python train.py --arch="resmlp" --translate=0.06 --norm_position="pre" --init="trunc_normal_002" --residual_init="none" --nesterov=true --max_steps=17300
Rows from block 9, named by matrix and row number. Each number is 128 + 24 x the weight over its row's rms, rounded and kept within 0 to 255. All counts start at 0. Numbers have three digits each. After the name is the row's rms in percent of the matrix's.
# f: cross-patch linear (model.blocks.9.mixer.f.weight, 144x144), inputs 0-143
f.58 094:141144141106084124111115123177115094105144118150101107135109154157121133152140158113128160146142127148151139116157128170128140127138134114125094115109141152119129129123107128000141124128124090123143135133107127163151122138097135127089197152184122158125128106135129084086102099133173118148108124116142124092072138117109145156090117141128134123125161148139130113146147111158120092133122144147106140141116126134143127155146128127123113
f.59 092:121152126126119102143168176158140107114139124132122131103131133160133155177121098139097125117134150098143137107145131129137145122129095138145127153094110165145151119107110111130000128118137107122150119136114125170111145140132157126126135125117133123123121138105149134100141103136066134085153128130122117144112159108133122098099130142147123081114141137143151160099117151113153093138165157141110137121128137106110129133128143107143133
f.60 106:138137121104145075152114146128124153101146134121115141143126128148143109121124095142114118127159167136107097105129141127120137136138118115139123122137131122127115100158118149103123000106097137125131103088132107126133118146080102108126111110155104124135115104133110141127141133107132118121124144121121143145114153138131115149076130131146105115137133116141144150123144180133147137123123094171172121140118139153120095168128121127111136
f.61 097:129126145096124114107119130130134131127132148113148160110151113099116104148061137138135124117124155088104113149119140158132114146119171129159135143104152100149154099097141110109158150000133142123164123117112163125111159109166132144122134136169129117119116104122119110131157141143157121110141121129152131141178098147138089112128159089140146136136142109126136120146108107136140126134103205131122112145115111132137069120140127108139128
f.62 106:150111110153173140110125158090126087127125115089089109136135134130118114097135137134132109132123119119141123136128127133130129139153125114158167161127100137060148138101127116133137112113000126123104135120124133152110106108139100164129100113126139124127120104126134134152137171160138137125144109124144141088110145167110102153140114093166136125105157149128139123124141141110144134133149145147142133093130140123122117138115117133117144
f.63 108:167139137134092104120115123142140125152134129147125128112130130125134136110118118170093109113125097159157102124138157106122117150142111135127105147137136167163097120132157139141128149112117000131115119094124099167131119127118123141122130151125152120150126137135147138119112088169184103116127164141155134137085142149120117100119133152104118146130123151139155106126147112119132110130134097143135112146148122116127133104131113147127113
f.64 096:128156098117109115099115119150156130128099169149137123145112131141121135156134091144101112135122141102132142122152146110146118115139159085128126124136112123112134117127088140111112155127160191015082098182085147103123139104093127133116097138129147109111144156145144155142139171151125099146119153102119105121103156118159093137177120130106115125087124128145122131111135155090151117136141089163117135154155084162118106164131119126123103
f.65 103:103108112117117111105093149143122139145158118179119149122127071131116098146142137130160142117104169122163096136140125146137138144146115139112141130081120100069138129107104141150121121109162132129000119097106125114153169120115127151143103089120095152120110120127116138144144135138146167116131142157193144154150130119112120092126161118120128130133115127132135138146153138114087135102122148120123149143165134167111133161134132125128100
f.66 123:118147124139116096146156134156138149128125105125140125117140125112170138120139089085134110128111090093146120117135110098162142110120136154132121114157131128149063148177107129137132127140105135113124000105109137142108092140133126100161137145140100130125126140120112148159145136130107141113139110149108133134091125140153106134167145160131122151094148131156118133128117132111134153142111109117151138132097145121125140162131131143135121
f.67 128:149106118137133121122129115158141124099117105142131147133149129127207147143114134100136126125117123144130123100118129143125116135130141153138132107132120135145142139107094126107121128164136132096075126000127145122140139098112105114129149110109157136122120114149127102179148133138132136094123129119088115125160116141131120097115139150150133145135116115114117132133144127139123127114131140109111135089096131118144130132122121152153101
f.68 082:137120133143193115125140155151127132125094163168084158127171131093074103085152137151150109118092120121112117134144141140165118095124113139117135118120108105091167104144172093130128153118148087143118132125035130126176134110131135125117107112116112131129133126195148092127131135119108123138160131091129141159156160144138154134096116103133131084123111138122154139142127145153120126120148161118132156163138136081113162090147118143121160
f.69 085:132111148150129115144171092123130109122093128136136138142145171095144197116119143123118141147123122091104132152120142136149116102140125121151139141130116118180131156174116143155143125110138116116121163097149000132095124115129112089147110138176159106140117118141126116139159110131126175121100080148161132111129128125131123108111139141114146141122131159108150116119130113157136108167123148115145133113141082120140133112139142134119149
f.70 091:115131101140095131091120141126150114156118113098133101130135146115156102127126114152154126122130152101140160132130114129152105175145131122126121121131134132149117131112163110127130126146105173150112077122128105000147157117125158148121146119148117090143107122124121115130114136143151152197121137122101138127117122153163142115134131127099100125154115128167133124092162137129109090139137102153126126120151085138116175176108123103184130
f.71 079:138147140120162135139102144173144125143112130144120126129154126101126093119116134106176118115156151126141134127113144132151105102162117108141135156104132137142144132125216100137122150133125134144153140124153118117000116113093119129112105130146095138174123140114155165150158114150125117103136125122120100129146132117108135146098126117092121154118130105138134107107153120137108154136144153166160133164173146099159125081151104132117113
f.72 117:119118113128147123100129126155086120142126114149123141132146108129113151153147105127133135140124159131124148139131122155149141084131124130123122107116106111055123177115140128134106131095142097098121167125129156128155000098115125107139135111098139152105142139104127122151145139118141163148109133136166136159130140093158140093120129165087118104170118159132132112148147109147089131113133152144118154126155180116125146107116120133115135
f.73 101:156117083094124125154106140155132128122134135110131126091115113132138106137161108176133124138148152132146146109145101133109142129156129126125151128138151117138171135110140162136106153168133132113119146144089125124126134000094104119119093108101139110122112119113151122128130126099098142163139162124138142146107112160162136112161142114146141128120147171138124115127140146132129143124133137153119139130136113128140132144142110110136101
f.74 103:108131135120147173136124132140141114127135148125096125138133155117166142119129144144130165163129133152098121093139131127131160132151128135154137119132148128152127136146139146119109106114130136134116103095114157123106105133000126142112126108125111129126107141129134125153143109123116101137105110131089119123155114124129137120120139152095132145106121129127126135122147118126131152110118091128138126125116126115152152130088159086134127
f.75 121:132135105140155120123151132146125143146151148139137135126154153140084084115119110129146119141130144138134100120129145144146119128141152119129123118109130150138139118103121158118150131098147126113140101092131107134129138142117000148098106107156131108139138118116131156114136124118121133117137108098134129165186158122138125118150149084140113121172132130140148118126155121146153121151148103117159156107118112139135106113115123142126142
f.76 110:145143127121094103111111150137127136145148137153120120150143119143109163120118139117124132133123137147131117153152133116104130123089135114116144140145116125116113161137158102134114130083113117096135137091118114135138149101129152000147122116128149122116135125175090156143114138118125152129116112152152174119114138135140114140153141133140126165134133127121152096094116128141156128141093126113141136121139149128110138165121143116126151
f.77 115:142131156124122109152110152136135137137151141142112170136104117132151151138102133144124134087107101121134109181133122133138129106129136126126191118139095122122130154175137100136134136172105125132152143112136133108109142151103126140000089156134112144102067133131106122099109131086092133135165156145159142126122120123140116110091167119128128139115126136147109134131123123142139126150139110138122100124137106121121125145151156080126129